config.yaml
dataset: "small renderings of single solids in any pose"
num_classes: 3
qk_norm: false
parallel_block: false
expert_mlp_ratio: 0.25
residual_init: "none"
max_steps: 31000
warmup_steps: 6200
Rows from block 2 of a small image classifier, named by matrix and row number. Rows with one number belong to one neuron. Each number is 500 + 50 x the weight over its row's rms, rounded and kept within 0 to 999. All counts start at 0. Numbers have three digits each. After the name is the row's rms in percent of the matrix's.
After each neuron's rows are labels from the 100 images, of 14848, where the neuron reaches its highest value: "responds to" is what is common among them; "peak on" is the class under the peak. Only what is clearly more common there than usual is listed. The data: small renderings of single solids in any pose.
# fc1: MLP up (model.blocks.2.mlp.fc1.weight, 768x256), inputs 128-255
# fc2: MLP down (model.blocks.2.mlp.fc2.weight, 256x768, transposed), outputs 128-255

fc1.605 104:545525494420605409595504505540496485433461516519476526500526505505466482502497491527443597562560532546470510532519499495382608496519554404558474530513478626399528485455481529487576498500538477535465460485538498514579543486471526543455507523612490503506501503474566534446538455442474519624494502521528491527450579508563574523445481491431445484500570547475561475579471514440549439589540
fc2.605 102:454475433496494487518476375444528477513607582522403452641488521584527519432426563485467488510532467577480529461603484502506379567449471528534494451446318512489481500459566518458502641502592389495399482479570443520535497486455510402564483529460497521463490521499481420506558592513515489505543450425451508477518425555475534567538462544471510520404467504537479585493446477537465537521467
responds to: grey
peak on: solid

fc1.117 098:547441479541510446455462568478525483453461399548511550528553521479504452493534460514505367461541449415474438536481625488470553640509540527564527477637548527533524482508488440484421489473483597561564514538539526381508486507513538503463575586510453495525488481485521597481470495509411559430398541508461550470425468368598486478493485451578555493509501506498486428505517423477520523440427
fc2.117 102:451450524488509487573458505514462533580471626456473482441449556543517498472535461523500442482563440502452525509567384456521464460494447507432513474521463499374569474515517518544561541535536423546442481504526537570561524503516494503517461551324621399560531486476420517495529474592423522458455462486504513494501515492464567508432470503402435490478503417552451571515448490580516523478501
responds to: blue
peak on: solid

fc1.255 103:533561445466566450578432524481507484453472495498509520544461499556512590471482432519496501558495590540488471502602548499516504625464581574615534539452553560683519468579559535498517443504522545550457474470481469481512525483541513460498558509535500506504562530552472569514590521452572546508454561474505447498590444542486517547561479550536491463495532538525557480451501389480478482429446
fc2.255 100:465456524514569432457437540540523426582523529527509526476473490402479496440502578433472404481515551524527513444537562520509380464509505480477533505552460540333512546521469489414568462452508553524506559469385444518386456534550476510429472482552565540504569448442521434479457524558530553440499555524517543499546434434511495498533655521547538511531479486484508545554533486476538505418493
responds to: red
peak on: solid

fc1.685 102:561507527484449549564544487602584519534504461459479465501552471498529485541520510480567558506461550540558574592441490498445529485610468538492463554517481459421548442480497525542519557477514514450518410430541588505524468556512514558512519529559515477503500483470462444565600522489524457599489500515514463544481522517502486491438468558427463472662504469471517502461583537531455403524496
fc2.685 090:526544559431512562537467452470546489562570480477457540486465561496509511465660558470523565527496496409560460487438496538545428414463436522466614476519588511469513483513446522442451538532536501570561501534404459551431554496471507542498433465426504399517500486550516522515484457544541489404539500456595561542419574399487527580538493470496553446504436486555482540515481510498544449529542
responds to: black
peak on: solid

fc1.664 100:479543605452505551570468440549412478551549458580519481569555468547576538536444579618580521493482523503538521504436547532575460448441523516539442501530475461474575473468513481526580508498434481419574512471443495545468487560493537434618454554498423472519502497459533482507487457468546494482561467562545600492479524547490522579491471456507446573530563552546430424480540512542521441488504
fc2.664 099:448524452477517496451431520593527503572542529527566521561452420472429414514516518397597495464444447535494464544576530499509361533558544461416521573517470469623558402380492473558440486461515458499478550512539486453511510570435403548498496432495572529494541517460550511408522563566575521466567595562457525491506480503536587480498495496552492511558502500489502494439561493509559496451510
responds to: light from: behind the camera; red; yellow
peak on: solid

fc1.707 101:526475591446524568560566552580519528460493558454495600517443489571501581493564488568469513559611495565472503495510475467402415536525398519547503464495470493431534550459561571462470560428550407461498447591607570546574516479489619444552529550457510497509478513504483504462537473467542523551558511483436465503504581485497507457494497587409490420472518510442495552583482561493429559534484
fc2.707 090:438486397560441485478546500478487443534435538508457498464492469417517547496470406473544463502499449548490526544557455452395492545453486489542523497436506548572535525532546556578429592482522488494535427559575510575600429508508495529533491449457499560528435476491475392522491469437479570457501479505484523426459538550510524503465528527536509448530425547503458483475509538529488525520391
responds to: blue
peak on: solid

fc1.522 103:553433509562448455467485574523553525441467537463473479543575483563545546521545505526615487511591405368531416561485465443456541646502429470580554460554496524581538509502579502549478508559565412514520494473577604382535576494492435517497636505454467543449512512488482546500508529496503556541588499493511384578541465524566510491517614518520567492522471558454477497467537550466480520501527
fc2.522 104:414486462483509517524529553460482529511415539525476538485577550468518540566539441523513477543528512488434397504465430533445497441479563550528569441551560454602473514552508465579592450564574460487577537549378464488467492478490495566543445512346526394469459496506529465530450473389465539442515524481550474434505449450526490465403582455508551502521437471558529469620504536537558504531507
responds to: pink
peak on: solid

fc1.647 106:425517506535557492548469549447444531452494488538477527489512439505453509567442484574460548491463500497579465558467431464495518509536584420586559549558589439547541510434438420506562457408451593569536500504542603484591479521459560471450563462553479484397459513546538508575528550461526464497529577472532463551455464527544546476507488514495491527537501537512487490508596558561568494564617
fc2.647 098:541433550453532441499505562532505499590597456490482548564559496507408458549564535426627478572462555470469456425408494406482482476477468514476451503506504482498473529466553526499492493537426503422535497411496529431516507503599467484475472593569567535454537439476548474477494593443518481467445546490386485509541475478538533517407544427540520462547441577505466439530527543437403524473467
responds to: white
peak on: solid

fc1.687 085:549655582471487513550490499505431572466455544529425509493520467468490641624522480521494639512446489549452526532497514472434481450541451531521492529596507557558578562549492483477537537493448547517514545514460585538474523551497592578540545512494439395535534461428476485516495420476409440588455533561644443542477546465498474602457491447520497494593569505469448476516552523534537398490460
fc2.687 089:559509532516456523500440486578504474566556390598481490577559423432486444508528526471575446427506585522497446463462492497472498534478505440472462525448592589575597429406564508467469466455434563440534465569599458522568430545537462477458556482534427556414495516476528475420477542462533546454518497555448532487434551488520533468496473526473491488606478632495505466489527509507457569513538
responds to: plain; red
peak on: solid

fc1.462 096:518576557601502512528445528565483504424493466575453507465472497493488496493523579573446513530480522504504449584443529582453486528526462455512566422589519552460511578491461498523506579424491538523634543610478471418430559537497567477502587580444435526506537491485399587527534408470466519563420372483623483536560465483501476456465511574419503507569516503439572517548435483487488439477498
fc2.462 091:436473519556460516465506543457431508518512537407579448517498529459516500519500571472556542461493442497573464471566477467538585498487550490484503580383468441539474474527549496503454470464506533487400469445509456562565476490455489469415476382520504546414428504594582416500479476436520413498531520524386532491525516580545518511576522587483501454488491519540428545522582532538483506547570
responds to: black
peak on: solid

fc1.41 107:499549517457498586480446554494491550611539538458496519590416499574500510528473465504514508482495557534622455633495577506519529527599523554495499520456583368560544450572543549523476455504486511575481433517494558444545526573468534468492473560530574423514551520557469631483627530548579473523499548463570529568489485470461491536552459555496493547502545459498505525548557452487471446435494
fc2.41 110:388563478548448468488524569538512552511486508478482499456527533493530546478473434541537536576544577478486462493486400473480531485445478549561576488455581561481461500527479557488544496524569485460557505498446477488467565528532508441575508488466559459556559522511445466557463481445474452517525330426530555406570408585505436558488596490405447481517463538492465521512464486469458445523503
responds to: black
peak on: solid

fc1.616 098:494569491455532441483455514513605471549569475491481477506558484473551517539413499577435524545462454551430516504486512503497402570466495469578563519549536550480536463550442481568534527484524535598490533482478578559504546487574538464506516523450435473502529542483436569495517468499541584580422541378575489462620504602535464503466452475554471560506493580600495496510478480467626441479552
fc2.616 090:557557565471427524480482442364470490470487430484448416522489472453523530619463477484442470549436488479556373427386536576470479476571543508529551482497626597507482435555488494501481523561498485494565590548415424515446425568521469596474554548502448534476519417491491553482460455499422511462465529602545473555485539410409435509416439470619579479622472510497554470549540519476536472448487
responds to: light from: behind the camera
peak on: solid

fc1.395 104:468518465519525529439585460429542497536446515468535520519482488571472530451613430541529519451590481484411456454475482507578385578517460571519469443530471543489523523446486624476435540415557487487508393563623530537596495522506536473481544452420544510502489505513413531527480531447369541529599444431490495466530483443456565437471492608439504497499460500488511532489462508537480477547513
fc2.395 111:666625530516520512531442526565540469456451466552465477484523477492400522476524493506487472478523552635454444480512475543418551470512539492476530492560510536512439457508409462469580484594468531457561575576544441469533500532519475509468522452470571531487523557498499462459545492500468512479522485531543523582484516547501472510460534589580510512495541490443508394542482520534515461440472
responds to: spring; red; cube frame
peak on: solid

fc1.171 096:422480444537570518469561620501532536562606469519552503485491508530424536511383404546516414620471553501474505470410512442533474505445507439495523563465545485495573553616442533514443408532432477600579534519411592529466482453485473477491431490526514567464485560456500577549499510515510536501536494481486498498522479485491510495540588368502473591482569546569456597457639583481567541572555
fc2.171 082:533497539396563520551485498570528513436441477449519563538507581534488485453627621482532514479489470506515547431498538504434570467471493531478455426462609409560414518533525492361524432523543565433517512457549467536530580477531518577534541478475537507550519453546507523488452531533448382492506517505507534543521483529493427506512394635550452446501475534540537446417430476547403484469508
responds to: pink
peak on: solid

fc1.192 107:424527492600531512468520527529464472497490517470543499401493501523522455431519473551513542514492479517479536510572560572536512552484507524529551519571423465421589568524420537571544560433487527401541439545533596526505495490505563455600480662555576455579517588425427540502504464478611606446472462566510586499446455443465468502552555504478498493486492487462477515481448547542472525494440
fc2.192 110:548463491497450510530446526557471437532538558480475474461603484502472443491502419498491452466498541590457457464444451475475484477438519459462500556391472486468611516450559542545554483454416469457602571458581531506470452491514456507511555535527495538461506519388454439500421536496539512454501496525468511516460461555534536499464602523480507519467497542437493462488528569555457578451501
responds to: light from: behind the camera; yellow
peak on: solid

fc1.629 096:494484537531491515416578518487535527481539516492510497425395436431478465463518520480493518482443526517534495511614603560482540537535530484458592533513468471445557507561540501544503537385476434587539433559564485551440469470499518546564475519568544468500554545523546514524483501485623578497618496504554470579486473569509440385619511510555522440486471438474498526474431512539571560551505
fc2.629 087:547582440408449563566435567551543541549533457523468484547534505456389496513459493458484449438450547614529494576481432492516569480507538503492422528501577429421443449521531464519522529490497457451609598544518514537532550491495431375484399553493520470500518526422494517518493548507520480432489456513464520492588512553512462420511540525457520617506450551531550471507532412534459507378530
responds to: matte; yellow
peak on: solid

fc1.405 104:469444544592539469550570464469507462463498630520546485513600439514607493472461451538588492429565477433482475520539517535583450518490524466530472503502481459515528457449498476502578538610507574494529593463501485497481437522463465477510549419536545550520465435489538508569428471521451476450567507515496461443472484488540627494534560431508495520485464522500465525445554479525577488519531
fc2.405 107:558649497562517582536532578520503557562421444519467529468476526450372566563506452532516539555521547478363463582506535490409587449478517507466590574472611537526432473509435514521524434508482537588608430561510544496513487474481588474449456519470548440493473491499478537535563458471446481530507526473539409455612521510488434471444494443453437559498480421531487528517533558532516504518478
responds to: red; spring
peak on: solid

fc1.498 094:522488541582530416520574502534488499408441435519514516418653527541512508452538530595490513535532516468542427480434487506421520607469454487582568499542481559486526562545479494518527543582504475502572528614531503470484521451507498569569540540520515494527460566445449449599474533517566508492527531475524459505448538461610442391500517499529491498481487454486537489484424539495478529611455
fc2.498 083:442603433504496552542490572485459580522470492506526517511439522484461487589555433462533461558461514488475419529611461543428564441528549457435590513535533417588529431479560461591538466510541527555536456519463493397613536478466502424506449503409536427485503543546530485471512449457534534517528592513521524487574425468534540431436510431467474555519503520551547541537610526522505484472513
responds to: matte
peak on: solid

fc1.168 104:555526393594481516567537524567444471441389511537488496528576416518476473532630475508602541489538617502557516550527457529502534557522519517548538425515441582684515482347474511498463504516528529481594490509528476503546523560493612585553617465465503546566567473482531508528455489554488464485484529517550457424497529493538427521488484531467485445513550458470528539479444493535492454501504
fc2.168 092:537471534485532536451479569577429413423401481450539449455531508506453494517553635573529517480519432513391462452503622533549556503436537460543547549491486490474546482503546477457544364486521537496490464456508506551499484452521460564459551515495521523458425470541491486456396520411495638442521518565496442446468448622524470465514504475506503497469504487545460434453508558575576602550491
responds to: plain; black
peak on: solid

fc1.476 103:506540396463517576592521566538562547470426565524468507596496484532431552500536412563499487552503532544438401479518523523506468598452505544501478522504633526475528497526473545455452464520497429431578522530510509565474489540512485563489522518453593459439499510599479515476567548429469526516530449471535504430522502453522435497584520541502531542532522526539568522526540474504461516492523
fc2.476 102:483462541440547476573511465504498536494493563545483570452509527406518481563550539438467533501494466388547532489539454500497481381585443511476473484567547489425515493480457496514590476452579470534470467472421456463433561552474524607501467417444557440545557421490537415521478492589416426546547534529542497549529471459510498493418507507528510464543468440502501451548452567473520441464624
responds to: red; blue
peak on: solid

fc1.489 094:493541475545427516568425607461492572451547566547427509502524497458453543568576418511442527534585520549470439522506537450423653577508459548640553491538558544471546519562514534515472464563494562573558463525608645539567484481486538386477607465472561455398476511505457545490430511500477562594501547460521432525529500517528426485505492493391567412530488531550460444482489553535513523553543
fc2.489 082:468426481479497422470477514460423466524617548490551470556555407494520502441457477488532458529464455513497500443464476445575445509420471538441435543499427490556442538516530514435490544539406515531501547458504501515464508484477486445495533541513541521427516541546515516508506487534507474455456537491446507613474470482521591532515509473582549432557418568460472449472527423496489481428437
responds to: blue
peak on: solid

fc1.755 119:541461482424501492627513556507494468425462445507518557520523464550516560520461498578497418499581532566505494592456527481424585562444573525561530456483518467492524497508616501503574547528495537525524492548563565484610415458538488396391570513502501519511432456527512465557503560435478561501450534470412386470518485579603475415534509516444580531478495503535501527560536457521491580430456
fc2.755 131:563440484514402541587554521514501476496423412492467471549602509485476533522492407538512437508542527489448494458503471469427571467471477497568471494499629445567475486473447533575463569518432525425493423506557571502546425506517551531503618544466487553477475396532438454529502500385459553510467574518465478456402565495468458498412488475525485454562497480532462440572458490501465495560435
responds to: matte
peak on: solid

fc1.435 098:508629534577501508549563456400519528506522566570488577469595454506564609499458531495541472554428511532523540423521485522531450456401518515475468528492483493567548578470519498417508558538407500427560568576444437546486478510472552575501504501512478459535563529554568536546516460485425395508550457484600508626526547443535426538551539441610565512513514480485521578485488521451450484537449
fc2.435 098:513574563555527545449496502467505501574474478559517522582483438509447476510521508525557539517453480494515487570555450551498488536609603444534533528428526462523499463504476431493545480483641549471517424520500426554475497507421444511500500428507572473434468477463571501533505498498564439517587559514525523438556502434546515425522485471427506495501469481490568536498552514513597488588616
responds to: red
peak on: solid

fc1.604 104:505475522575460605490568513508526486508478531491491499583446439528478556498543507526471528483513401569435492371435512591598410510529472589496500454534496462459535581404418485485466506534501531537588568535485527515483496557518535424562532494495436564597537499467487645544474502548447492480638508472563606492469500509450438504510528500495537535498482502487538584529521525564554473511503
fc2.604 092:477569473523454492488521520548455462475477496534571487421558497457477491507436571481478505484516454551575483598502481513457524481518494419429627539512465541499417449527493473548536492478535493543542493494531421455473511448494480494441485337475504495475525523503537406528492420476569558490538514471506399520630457605577417479499684490510487494511533491453495555532610590459543492514573
responds to: metallic
peak on: solid

fc1.136 096:589512578526550478458463557533519516544571534527495567556501380497517593544465431620461508526441542511531446586424569533470447518488503576499547565468444470418523599581497475465485483503471516572583513542445528582485467461441515512558459509499495473510531544407559524487468515516539635508512483519515426599469428472519391465560576451461558567439493515521545465505583532521545546401448
fc2.136 091:482464578466524470484477412503500500543546519500521602405519533470581450389530485474488413415581546519542606478591442502469479513512497491443477512499494596492634535459527527458490545424502514516435487549621443525546452554560466554456522556484522490430490571468507468477518554522479423485499404527390604547470578448485617447503463477537478456507477606448523583549423515489416570515548
responds to: matte; light from: behind the camera; purple; colour: blue
peak on: solid

fc1.475 085:465627476535453485436489441517485490546433509570462377563524522570539459533509542530546507459490589424554497461480482523586441491486584358454584522527583616550528461459482467537540430507565482522505494534512476534468533571573387515479490458521486530469470529514531497491502524482513540537583484520595574522543578521443560468455445554510483546576511541537521522466558509496559390564571
fc2.475 087:506578473478451510491556452476587463453459502449503532401495527483519593464476511568426559504571500531586460507483515546394547446498489555569539467510487554478477485615456513566528625536500511547533504516495501474492495447451602445538469442453459487554501528512453528552443366453471515554462439419621472559508518543480399556499505537573544502422584534443480471420504465510421425517531
responds to: spring
peak on: solid

fc1.295 101:547489516453598512556380536616529493526456585499470483580539465482439554527529526536537467492528488518440438458489560517508440477486601527528538440557519454492546534479491494488577481584534424358492596470452540478505482553514401556417474492408506618468523370564530483459491555536435565473518509637499529427480455461495498499485468535484446578507533522567473500549431500507598505495509
fc2.295 103:601459567471526649511505630458492489594563529476505475438472441536465601445475549529479487512507535509423499414560553462484458505446511468475494475417558483503453453535496536406472464484444505520523459495478534566565465528482576417481496514419588517401480470500486482539505497523510492424496454506493479534492580468400427543552474463539489468510484524596415564454502614535438518464474
responds to: red
peak on: solid

fc1.216 106:517476511470471508569494522606477539508558537528476480585509483554500482510597451535570559525566574453574512555505475489394511472607542552482473514515455473539521428450534538516528548477570421456449545516489525449457544681621537580501488531536468506477574466548522504539521595532567421526466527525503542456540572473460628485588484499456468473606546520445540544539450447521487437533502
fc2.216 092:492536526475478479444438497545444466465492522452494533531470550536492474462573494506485492476480429506422475454432436528534523543452521506476486508586541524423439526474520519553453464538519390596402514572632511523529513466516498544408509478469490475523480494533486505480539583534479545469519465509428534494552502509505541466497447521414549465419496484502509522532463513472582572527402
responds to: black
peak on: solid

fc1.429 086:552451528531475510545457584504561454476584433549512465556533486505441516545514506563463393404541527523534454551457503507444591580473527493561488464457628461488548503547468466496451412445400591562556496494499515490525402480555482448353595485566465626407445484499532476526448536516495616499454490497430455526403486459501429452535477488551597518509440511534472479580554452448501564514447
fc2.429 081:561402499567480550533494467450401508562461478489444466459501608548494458543479495561525530492495498484551570453399460507561505510488465515532542520485362537419397485465495524488513463558525455445527437486464505539477469494472473597496473601420567491453497488507452461458492472543384542498479440490506577502423508457498540510460533463423543510481548521524514563505446495527463506482471
responds to: metallic
peak on: solid

fc1.667 085:574442483552457545500591386493497482444501604466510503514441426531531464491572467481506546435524519514503526607518552411549544565510441572496541480524478482563559525530444506499464549540575536458496448489597659540485521493483592576596595526555509516615521484508518542583495531544438482538478546529531496474427498476456512626563468602517565445533483476494409503485439470572459476510463
fc2.667 087:590451557514502441440434459469472418484490394514535441536546497480545504417477590538483475488490521505457499448470555524511421535449519484529585629482530627571440509569516518476517527579505560510482479465437458457511457509636472502522537555514475588483460583530486458483542567545609521476565470525465445486543485404517476478395529513610534482484479530510528489532459502500487492514429
responds to: metallic; red; black
peak on: solid

fc1.340 094:470452522540565427455645481442483494519467602461573511479489502544610467459499518456546500509471418395529490496529483554530427583498516546492529511417481494537548522505609528480462599406522518578455421493579472493531460489483520500553518473563514448596519456532459515561501563517498440508596537442472432506522502505557512377468548532493497432490446421436577533490437490461471538484450
fc2.340 092:561509537527542529579433585559424461508505525507497508533517458510439534508454453566492495451560602533436510516526533494514594543502603474497415582472528479452448541491476464519522466492459495447547522501545532502486476501474511434507409584516460495393445510422534556477600557481488501490508429557454501470476471463524497451561467485434466617473539603501477465432487491519580570439526
responds to: blue
peak on: solid

fc1.300 104:535530496424561445455606542542484560514480575480551464557593382519494535580550448513531584525497479485512435575475535480451453499516452556473438528550594532424612511462499496477577512597570524472508612491534540548567522535628519524575492578481553487504575471523437432482488542490579491492463458571515525513511514429522464570525592564495398542538450535433440473521477621516482479501542
fc2.300 137:499451432534486561549474595586430507602462514483452502521474488557411440492571483470600475508504599447467557425452469486517523477595498462446551641464425499461544475432496502558541449465551488393520470458501588493430510505515477531557500641503541455511502426390465551490498563542511498496487572551454593428477462509507572482398456409396448477502489523500518478450538530551458537453534
responds to: pink; white
peak on: solid

fc1.373 103:474536563541512442635554439419447496521456466529480515491506470517530525567453490549462517602487597465520537477497500494468465514487529438546466538551576500442527495513527589452530593525476516429489522552538497516628513532487511454558554501472444526570463507398460500640539498469460491534581538568460580560559558482544473444383593542488474471520565537438520577554488526517455452565540
fc2.373 095:472591594456521580540484448435529388480474507504483471450466412499573631479475578499434524471504499578483443484597578579510385570486593458582609471435486514541559445555506483426529581442506506440574558547466407508460448515473510464553537513414469508562476528457534542479477524500530567442522576543534571476455430530511478521482559595534515429519437502440528509485401492481544511454485
responds to: white; grey
peak on: solid

fc1.471 103:486492526479468561520520516469487487487624458554453520639503482570494471473548456535481406549557453440561473547468552553454493607572423423574435517502571519444545529559515512560447463430534515527591468439582537512472529506447590535535558481628504515478476530508523563526479531512549493531523575444502599497481568494557566466566611487476540515487473570462567478454509471535491546582514
fc2.471 112:478478550473488482528458563530505539543580524474497517440523502516440522547490629477525560574481487440473543408585457420528529437488493563438484524552445457397531515497520630511479466498405446485442563377448532475511575561559532415410481532524526517468588540477480496519527500490615355582533425477469513506615441452501473511501566458473528476547509551479485552557516507384493484418568
responds to: metallic
peak on: solid

fc1.662 087:453618497576443568478519525524545546441514512557453534459495506541486541501531485566519495465462491588499477482564559606531470645436513510584570471551447407447536552508503482482498502415490491481504487566514497626541492460491516436595516540532482416508549562501559506535461500526578576489570570489514480476471415603535461400587528482469606508478485493490628500476509540525444525536497
fc2.662 088:504602459531484497511460503516462391516574528558513415499509432417434448513484508446474505484449449587486497533470491594579461502520617429485424528471513528492453470488462400419537468466520546483565477506473353576486489542430432524466478444504511579419531599474559462482528507535551574409597502577469489499493512647554497450476485566507497564532434451448562538501448493482571452496543
responds to: matte; blue
peak on: solid

fc1.177 103:544504448442611478502522534559495555489511628477515456627430475509433543570518482541502582547525550519460527523544564449459478466485528540509458476529447484511558497492528496464559439595555482491426566454500569601560526525552499492495468459536424570482560428528534581461548510555494581540516506539518499455466487525515534576493459519431413568487515543575450489536444467499619475495515
fc2.177 110:499460438416469631488515651488520548636538545482512493466444515545409498510525461517572517548495518462406455440560454421443478483477487492433445513467541416459436399483525574506470488460490451539495414420494553585597514502533560382487474489423567468434492443512481464536473517484542458487516521474461474523513524482442499548545510518470465518543526505588427543443578572475494468467508
responds to: red
peak on: solid

fc1.55 103:459554474470503483473462542516524600484436504488490500499454470559496543531531452518459593562546518495448445446460559444443478534540501503506553499608498513434518461596507551493548524594538494415554502543525632475535577514608482465547548454416494444438484512496467505580456587431544508568557468562610454517541553471557481463435464510505492529545524603538531433461521534549516447527622
fc2.55 099:399542504476613444485461476582512532465593516580492572538422508430493485504578493470467526562445484520516554438550509477414423544535462533498471573519468537527476484500482535401466488367576515488371555483489453465472595534483548593526497536468475472573548524467565566509530507529480438563427541534490579498508508499508544534553387570568482407527443530444534428504464404541531447476497
responds to: pink
peak on: solid

fc1.409 102:449531455527479512449498582479595577536530555538507474529500448498424590500485380495519450555576539600510471501578506417388513524502449515538475541562540473417537509550491494553437496547458508428594457617594602594631478542508532436414516453464626483364476557550442473494466498482536553530562533473497508583500517561471419432546546532480494499534591540543434519570511577539492524586540
fc2.409 103:574471501558581298510440462535442485490515438473497520509504520495485477445488472539582473455441524510522493440493523430530485634461486557553502504526341509541462543503506503423441494398472597517470446480616547437510550454522516515561565582597515522526480537392480526489552525522468478535360596475446535501417453428562575559473515518543455479452535523478479417485487368535469492471495
responds to: pink
peak on: solid

fc1.145 102:511523635512596485469569518462482537551556525529524516443528444483522545485597540551533482501549513500512547414603571498539463497418496466583490612490413606419573556539482538478471564462498456473485456553536487595470465469461531525526508517597524433573518495514584560464490435538511542457485484460521508575449582495513504535597540453536495475471464470496475527466390536504491569486532
fc2.145 094:517584537657519474526518482503544480532527528563497509402564510447487485478558432496455471515556511484457516521611496498509512468477435439492520400519460472515508543446457480532533501462473501527518347569521500522543544519437492502521532427514541516490543545398498437485503433561480547531562470453557483525490476518496473480522490447447477457432494410540543556498440567493515520596536
responds to: blue
peak on: solid

fc1.496 102:599411549574526423538540568583508480453413429467500543493547510549476523530594563539532505604559485402490504500513478451373530654507483492598524547528474574533541530524523538503492469531539511533458485480563546434538574476525495581493590521512477557562482427532537546517517492416471495561400547503483453493532547514603540513449501470569598482507553509395528522510486481474528515493439
fc2.496 103:429449442502405481428547499507458529421436457450484504517556544474602564459536483503561451516493508498614551517442517498452622477501444538514441571502582501494473545606551485470515475514533474495469510541482548488496466452502506629466500577453505468558445437624433512507492478410443539524469483483504546545516545529476423483454485433531543481481510530501462477500501420565429518489479
responds to: plain
peak on: solid

fc1.608 101:522427526511542425563431463486503453572441555494491427532580468490572503463431518473457454587502466494433526453485490531516504491465570580457560578527564582501546514589566515561536535618517446526457525477515488581491493531498451558459491499507568548528530512514419402488606529520508487525527537487518505537561507485523460543458594607521555480527493454515506465697459497560510435536460
fc2.608 100:555534429484513491550477486469524487468456548561359564457456595525509536474481517581436541504557532452485491551489468518470472461451503545494529419571483558429469542548377460497575551524458544642510484535453528529420539477487600497490419531549437460584500553400476550582535471533468468466471475489556423506526518395484440548470457480482546488478499445492556509551473404492482494487467
responds to: grey
peak on: solid